Weights of a small spectrogram VAE: encoder depths [3, 3, 3], 19.0 epochs.
Rows from block 1 of the decoder of a small spectrogram VAE, named by matrix and row number. Each number is 200 + 20 x the weight over its row's rms, rounded and kept within 0 to 999. All counts start at 0.
After each channel's rows are labels from the 100 clips, of 14976, where the channel reaches its highest value: "top examples" is what is common among them; "band" is the frequency band that holds the peak. Only what is clearly more common there than usual is listed. The data: babble in 24 made-up languages, each with its own sounds, syllables and stress or tones, from a formant synthesiser. In brackets: how many of the 100.
# conv: 3x3 conv (decoder.mid.1.conv.weight, 192x192x3x3, each kernel summed), inputs 128-191

conv.149,177,209,208,177,199,204,201,200,185,224,204,205,162,216,180,205,194,164,177,211,186,192,231,200,182,196,221,204,218,203,198,193,209,201,226,197,217,205,187,200,199,181,187,200,173,171,180,201,186,201,188,212,164,178,202,159,200,206,222,191,186,205,203,203
top examples: /ǃ/ (33); mains hum (32)
band: 500 to 1000 Hz (30)

conv.159,201,186,192,219,161,185,188,227,192,253,196,209,208,200,221,205,189,195,227,222,185,213,218,167,179,179,180,167,219,227,202,231,189,235,214,184,184,191,189,200,199,176,217,189,199,185,191,204,230,208,188,192,232,193,217,186,174,202,198,199,244,192,230,206
top examples: mains hum (66); thin (high-pass) (34)
band: 500 to 1000 Hz (70); 0 to 250 Hz (30)

conv.102,195,194,180,202,211,203,162,210,210,201,194,223,202,200,201,224,209,185,231,208,246,209,236,210,209,212,223,186,168,200,221,219,220,213,183,229,199,232,233,192,247,201,231,172,206,183,223,214,209,212,217,219,236,236,222,249,210,206,207,191,197,180,201,213
top examples: voice: high voice (50)
band: 250 to 500 Hz (50); 500 to 1000 Hz (45)

conv.93,174,192,197,194,227,243,198,169,220,178,225,176,167,196,157,227,189,205,203,191,197,191,185,192,187,168,190,219,187,221,171,184,174,196,230,172,209,177,185,200,207,158,159,182,195,148,177,192,196,158,200,172,193,204,175,179,160,231,220,182,212,197,188,200
top examples: clipping (55)
band: 0 to 250 Hz (53)

conv.25,214,219,182,223,187,171,178,199,154,234,200,186,154,209,186,185,213,212,193,209,186,225,205,216,186,196,198,215,202,217,194,225,210,192,209,234,183,177,207,211,169,221,197,216,224,186,226,203,186,225,177,183,218,189,221,181,206,186,189,186,206,208,205,202
top examples: /t˭/ (50); mains hum (40)
band: 4000 to 8000 Hz (65)

conv.59,201,170,211,195,161,257,191,199,176,191,190,190,177,187,178,253,174,169,214,219,197,193,203,170,196,248,185,219,205,225,204,210,206,193,206,189,184,188,205,195,218,184,184,225,169,192,217,220,208,199,240,237,197,209,204,173,190,210,229,168,200,204,210,220
top examples: /ts/ (43); mains hum (36)
band: 4000 to 8000 Hz (69)

conv.166,176,207,206,156,200,214,235,216,194,187,211,210,202,191,174,202,190,214,196,183,240,205,181,162,188,218,211,211,214,182,183,172,218,197,210,210,210,191,200,224,232,222,193,176,199,216,197,218,176,183,216,157,209,167,191,225,157,197,199,224,202,206,223,207
top examples: clipping (35)
band: 0 to 250 Hz (31)

conv.168,191,240,176,196,172,193,182,193,170,189,195,212,199,204,184,203,222,174,216,193,175,194,176,213,176,192,187,197,190,142,157,183,178,208,195,172,207,165,198,193,199,186,212,188,244,193,213,207,213,207,206,194,203,197,215,210,208,193,216,177,203,230,188,190
top examples: voice: child-like voice (76)
band: 250 to 500 Hz (59)

conv.50,197,190,218,218,209,212,162,219,188,195,182,176,170,182,203,191,212,187,223,207,169,234,239,191,215,222,248,192,213,203,195,198,221,205,195,214,184,183,213,211,202,185,207,228,183,213,199,189,175,185,180,205,226,189,201,173,215,173,203,174,204,185,207,196
top examples: mains hum (73)
band: 500 to 1000 Hz (95)

conv.108,257,174,194,178,209,217,186,187,165,202,209,186,184,204,212,176,172,186,201,212,217,207,216,179,241,212,185,253,145,212,216,189,220,209,191,267,204,202,220,217,206,239,209,204,228,209,210,189,206,206,207,200,212,192,202,276,232,204,192,207,199,221,192,210
top examples: voice: child-like voice (99)
band: 250 to 500 Hz (69); 500 to 1000 Hz (30)

conv.13,167,210,187,207,194,202,215,190,210,219,178,196,188,230,193,204,211,215,203,209,175,216,164,208,191,225,191,233,179,182,148,240,227,216,176,208,179,210,210,166,198,194,203,190,216,204,195,182,198,230,181,205,185,160,218,170,195,181,190,166,221,210,209,197
top examples: mains hum (94)
band: 500 to 1000 Hz (95)

conv.104,210,217,143,180,173,173,181,196,177,215,199,204,193,203,203,231,177,134,196,214,188,198,201,201,177,178,187,195,193,223,212,220,203,198,191,198,182,183,215,206,215,190,191,176,187,208,170,164,191,226,183,202,182,210,206,182,185,198,198,153,230,166,220,226
top examples: mains hum (71)
band: 500 to 1000 Hz (78)

conv.54,184,190,191,239,201,215,228,205,223,193,187,180,136,209,154,218,178,168,183,188,188,175,188,219,195,200,191,198,217,230,199,218,193,201,213,197,195,197,192,202,180,197,207,211,145,171,185,235,191,199,208,198,174,191,221,119,228,202,201,189,211,208,173,200
top examples: /ǃ/ (27)
band: 500 to 1000 Hz (56)

conv.165,197,185,195,200,187,204,226,207,204,190,237,237,195,207,199,238,209,184,226,181,174,189,177,217,190,188,207,219,176,208,170,193,225,206,251,184,227,191,209,224,197,169,185,231,210,180,221,194,215,205,200,169,216,208,197,182,171,247,217,214,172,203,211,251
top examples: clipping (94)
band: 250 to 500 Hz (45)

conv.37,172,244,187,187,148,217,206,223,186,228,197,198,216,239,238,200,209,195,187,203,237,210,224,221,199,186,206,193,203,181,198,231,210,199,193,196,193,218,195,187,183,203,213,207,209,216,173,204,204,210,219,221,175,186,261,218,218,180,204,202,235,215,214,187
top examples: mains hum (62); voice: child-like voice (55)
band: 500 to 1000 Hz (82)

conv.78,160,200,212,219,176,181,257,203,222,177,187,183,236,184,221,219,239,219,203,208,223,197,158,177,187,211,194,186,223,237,198,187,186,196,187,206,204,187,181,198,215,183,196,191,175,227,204,215,212,198,223,210,194,195,207,203,173,201,202,202,190,183,200,203
top examples: /t/ (33); mains hum (30)
band: 4000 to 8000 Hz (56)

conv.110,263,198,203,193,191,170,217,189,173,216,190,214,167,190,164,185,192,193,198,175,200,170,203,183,194,195,202,216,210,201,188,184,197,167,222,213,241,209,205,213,175,209,194,193,160,199,176,221,211,192,220,209,133,188,205,198,188,231,210,175,221,172,222,210
top examples: /s/ (48); clipping (47); /ts/ (40)
band: 4000 to 8000 Hz (76)

conv.63,223,226,193,218,209,189,177,159,167,190,191,203,208,204,161,176,215,188,220,201,195,212,216,193,233,224,198,201,185,244,179,193,199,211,200,232,186,186,205,201,196,187,191,176,215,170,209,212,195,192,181,167,183,189,142,231,198,191,202,222,166,179,196,199
top examples: mains hum (48)
band: 500 to 1000 Hz (34)

conv.62,221,176,215,197,186,199,196,218,194,198,200,201,182,218,178,169,208,198,191,198,187,187,215,228,229,210,210,243,164,171,238,201,234,180,206,230,189,205,212,199,178,186,187,234,206,178,174,177,197,217,160,246,177,210,227,208,225,202,220,178,180,153,188,221
top examples: /ts/ (39)
band: 4000 to 8000 Hz (50)

conv.12,213,204,209,227,217,229,188,191,198,201,181,170,192,192,248,177,227,226,215,219,196,225,206,206,208,188,185,198,217,198,208,217,199,213,198,187,192,197,195,196,197,213,205,180,256,194,235,167,229,201,187,230,250,214,199,221,201,201,179,225,208,209,193,160
top examples: quiet level (65); thin (high-pass) (50)
band: 0 to 250 Hz (41); 500 to 1000 Hz (32)

conv.99,193,166,189,208,207,192,162,205,186,203,190,196,192,176,190,223,181,178,227,212,177,176,192,190,212,206,156,195,241,194,194,190,188,200,197,174,207,214,208,203,216,205,208,173,214,200,173,206,188,187,201,152,210,178,167,189,178,185,233,195,207,201,231,179
top examples: mains hum (58)
band: 500 to 1000 Hz (46)

conv.146,184,207,180,190,173,194,183,205,200,235,202,210,167,236,171,197,213,175,207,210,166,205,211,218,138,201,234,198,181,185,188,198,220,183,217,201,198,192,217,194,179,210,245,195,215,234,216,179,241,220,177,145,247,181,218,185,193,209,225,190,200,223,198,204
top examples: mains hum (53)
band: 500 to 1000 Hz (58)

conv.107,186,188,261,195,185,220,243,196,223,203,175,207,206,190,166,202,222,236,187,180,216,173,200,211,173,190,202,200,219,270,210,147,201,173,194,179,205,173,188,222,171,209,195,181,228,194,198,182,188,171,204,175,154,194,207,192,199,183,211,205,188,184,205,214
top examples: /ts/ (45); clipping (29)
band: 500 to 1000 Hz (46)

conv.32,210,231,178,207,176,175,209,218,187,191,196,213,178,186,195,196,228,207,178,162,234,180,213,175,210,155,178,230,221,187,190,185,183,174,220,208,205,177,201,212,163,195,197,181,167,198,181,238,157,173,187,153,143,193,186,211,180,198,245,186,184,176,196,201
top examples: voice: high voice (55); clipping (38)
band: 0 to 250 Hz (52); 250 to 500 Hz (39)

conv.53,164,197,191,197,205,234,183,194,223,213,181,197,177,189,155,244,155,212,216,194,231,183,194,198,196,192,194,187,200,185,186,182,201,208,207,149,206,186,201,208,207,184,200,173,187,199,204,204,219,195,226,178,221,181,183,202,171,191,218,179,182,200,223,202
top examples: /ts/ (40); /z/ (37)
band: 4000 to 8000 Hz (61)

conv.183,234,220,204,155,212,186,187,190,188,215,210,197,215,181,196,175,216,203,186,199,229,192,248,209,234,193,187,169,202,165,248,206,196,197,209,209,205,195,211,195,189,195,222,188,212,217,202,200,193,206,197,192,176,217,215,212,209,200,232,200,192,185,165,213
top examples: voice: high voice (60); mains hum (34)
band: 250 to 500 Hz (59); 500 to 1000 Hz (37)

conv.142,157,190,200,245,201,199,175,200,196,214,208,227,192,186,214,180,196,187,219,201,238,175,226,199,211,216,183,149,205,218,226,182,193,185,207,197,208,164,221,213,176,193,187,192,204,251,185,181,207,206,195,238,215,225,181,179,217,196,236,183,185,171,208,212
top examples: clipping (61)
band: 250 to 500 Hz (41)

conv.160,188,214,212,223,202,257,170,193,183,210,216,172,154,170,181,215,159,205,218,215,188,204,243,213,241,234,196,237,211,200,202,188,184,203,217,195,202,202,216,207,201,203,193,204,209,186,218,182,209,206,226,199,244,204,194,184,203,232,219,190,206,184,206,171
top examples: voice: high voice (64)
band: 250 to 500 Hz (65); 500 to 1000 Hz (33)

conv.76,226,177,176,211,218,200,206,184,181,196,212,190,200,185,200,177,231,186,189,215,189,203,190,191,204,192,202,186,232,194,188,199,179,224,214,209,203,183,168,191,201,185,183,189,202,200,195,187,214,204,193,224,208,221,210,202,233,221,181,194,193,199,183,189
top examples: quiet level (77); thin (high-pass) (41)
band: 500 to 1000 Hz (40)

conv.120,211,210,211,184,212,167,243,198,183,191,192,230,191,206,172,220,215,197,145,194,240,198,165,188,185,175,176,179,239,220,210,172,226,196,195,215,189,204,214,225,212,215,159,204,180,197,190,173,148,174,191,178,174,202,215,207,199,199,198,209,204,192,213,193
top examples: /ts/ (39); clipping (35); /s/ (35)
band: 4000 to 8000 Hz (53)

conv.96,174,191,196,188,196,239,193,177,246,187,178,184,205,179,174,202,209,233,180,200,256,202,183,197,197,166,181,201,175,235,169,182,174,193,239,197,206,189,191,212,194,198,182,212,171,201,197,196,183,205,247,204,187,209,187,207,182,227,215,190,185,194,148,200
top examples: clipping (54)
band: 250 to 500 Hz (41); 0 to 250 Hz (32)

conv.181,253,196,210,215,207,217,202,174,178,220,197,193,161,181,182,238,176,193,225,223,220,211,221,195,207,214,199,237,243,220,207,187,195,228,198,178,189,197,187,204,198,210,189,163,203,204,212,223,189,187,230,167,262,188,204,202,182,189,195,200,223,215,204,188
top examples: mains hum (37)
band: 500 to 1000 Hz (30)

conv.16,294,191,193,203,199,211,211,165,183,196,233,173,178,181,207,220,199,195,172,191,202,197,187,173,233,179,186,244,184,227,193,216,192,207,200,204,235,197,189,247,194,214,194,178,215,193,196,186,189,179,218,179,220,194,163,223,210,190,248,197,193,209,179,219
top examples: clipping (48)
band: 0 to 250 Hz (36)

conv.92,211,211,189,175,188,218,225,179,179,167,232,227,241,204,216,232,208,209,160,195,194,208,172,231,198,187,183,208,202,215,204,194,185,201,194,186,248,221,208,206,231,205,191,224,188,201,202,203,204,199,184,185,191,223,244,206,141,227,198,201,197,198,205,210
top examples: clipping (67)
band: 250 to 500 Hz (48)

conv.116,187,189,203,197,183,221,225,177,189,194,222,171,214,156,209,242,185,195,194,176,232,173,197,206,198,208,206,216,205,219,194,182,184,188,202,205,205,207,184,214,170,212,192,205,189,232,210,203,211,197,243,224,171,245,210,230,157,224,223,200,204,194,197,189
top examples: clipping (64); /ɑ/ (41)
band: 500 to 1000 Hz (63)

conv.173,208,251,179,202,196,200,196,246,174,188,179,222,203,226,207,179,192,188,201,203,216,198,199,195,175,171,215,215,197,160,170,211,230,212,182,189,170,214,196,185,204,162,207,199,196,197,158,181,197,227,192,205,228,184,168,187,165,173,193,217,209,164,210,192
top examples: mains hum (44)
band: 1000 to 2000 Hz (58)

conv.103,193,216,217,215,172,187,211,204,208,202,196,220,236,234,167,187,240,171,202,181,168,217,205,215,191,237,243,198,181,222,170,235,208,205,206,256,191,198,205,198,194,213,212,252,196,221,234,222,241,208,188,208,208,200,227,199,213,195,206,186,181,233,180,248
top examples: mains hum (34); /t/ (29)
band: 4000 to 8000 Hz (50)

conv.129,201,201,199,190,240,208,158,219,241,160,192,190,183,194,218,229,195,205,175,202,230,190,199,207,185,164,188,203,237,198,178,196,162,176,203,159,226,176,185,217,198,190,191,185,168,214,167,211,209,193,188,204,161,196,204,168,159,214,203,196,201,175,177,143
top examples: clipping (29)
band: 250 to 500 Hz (36)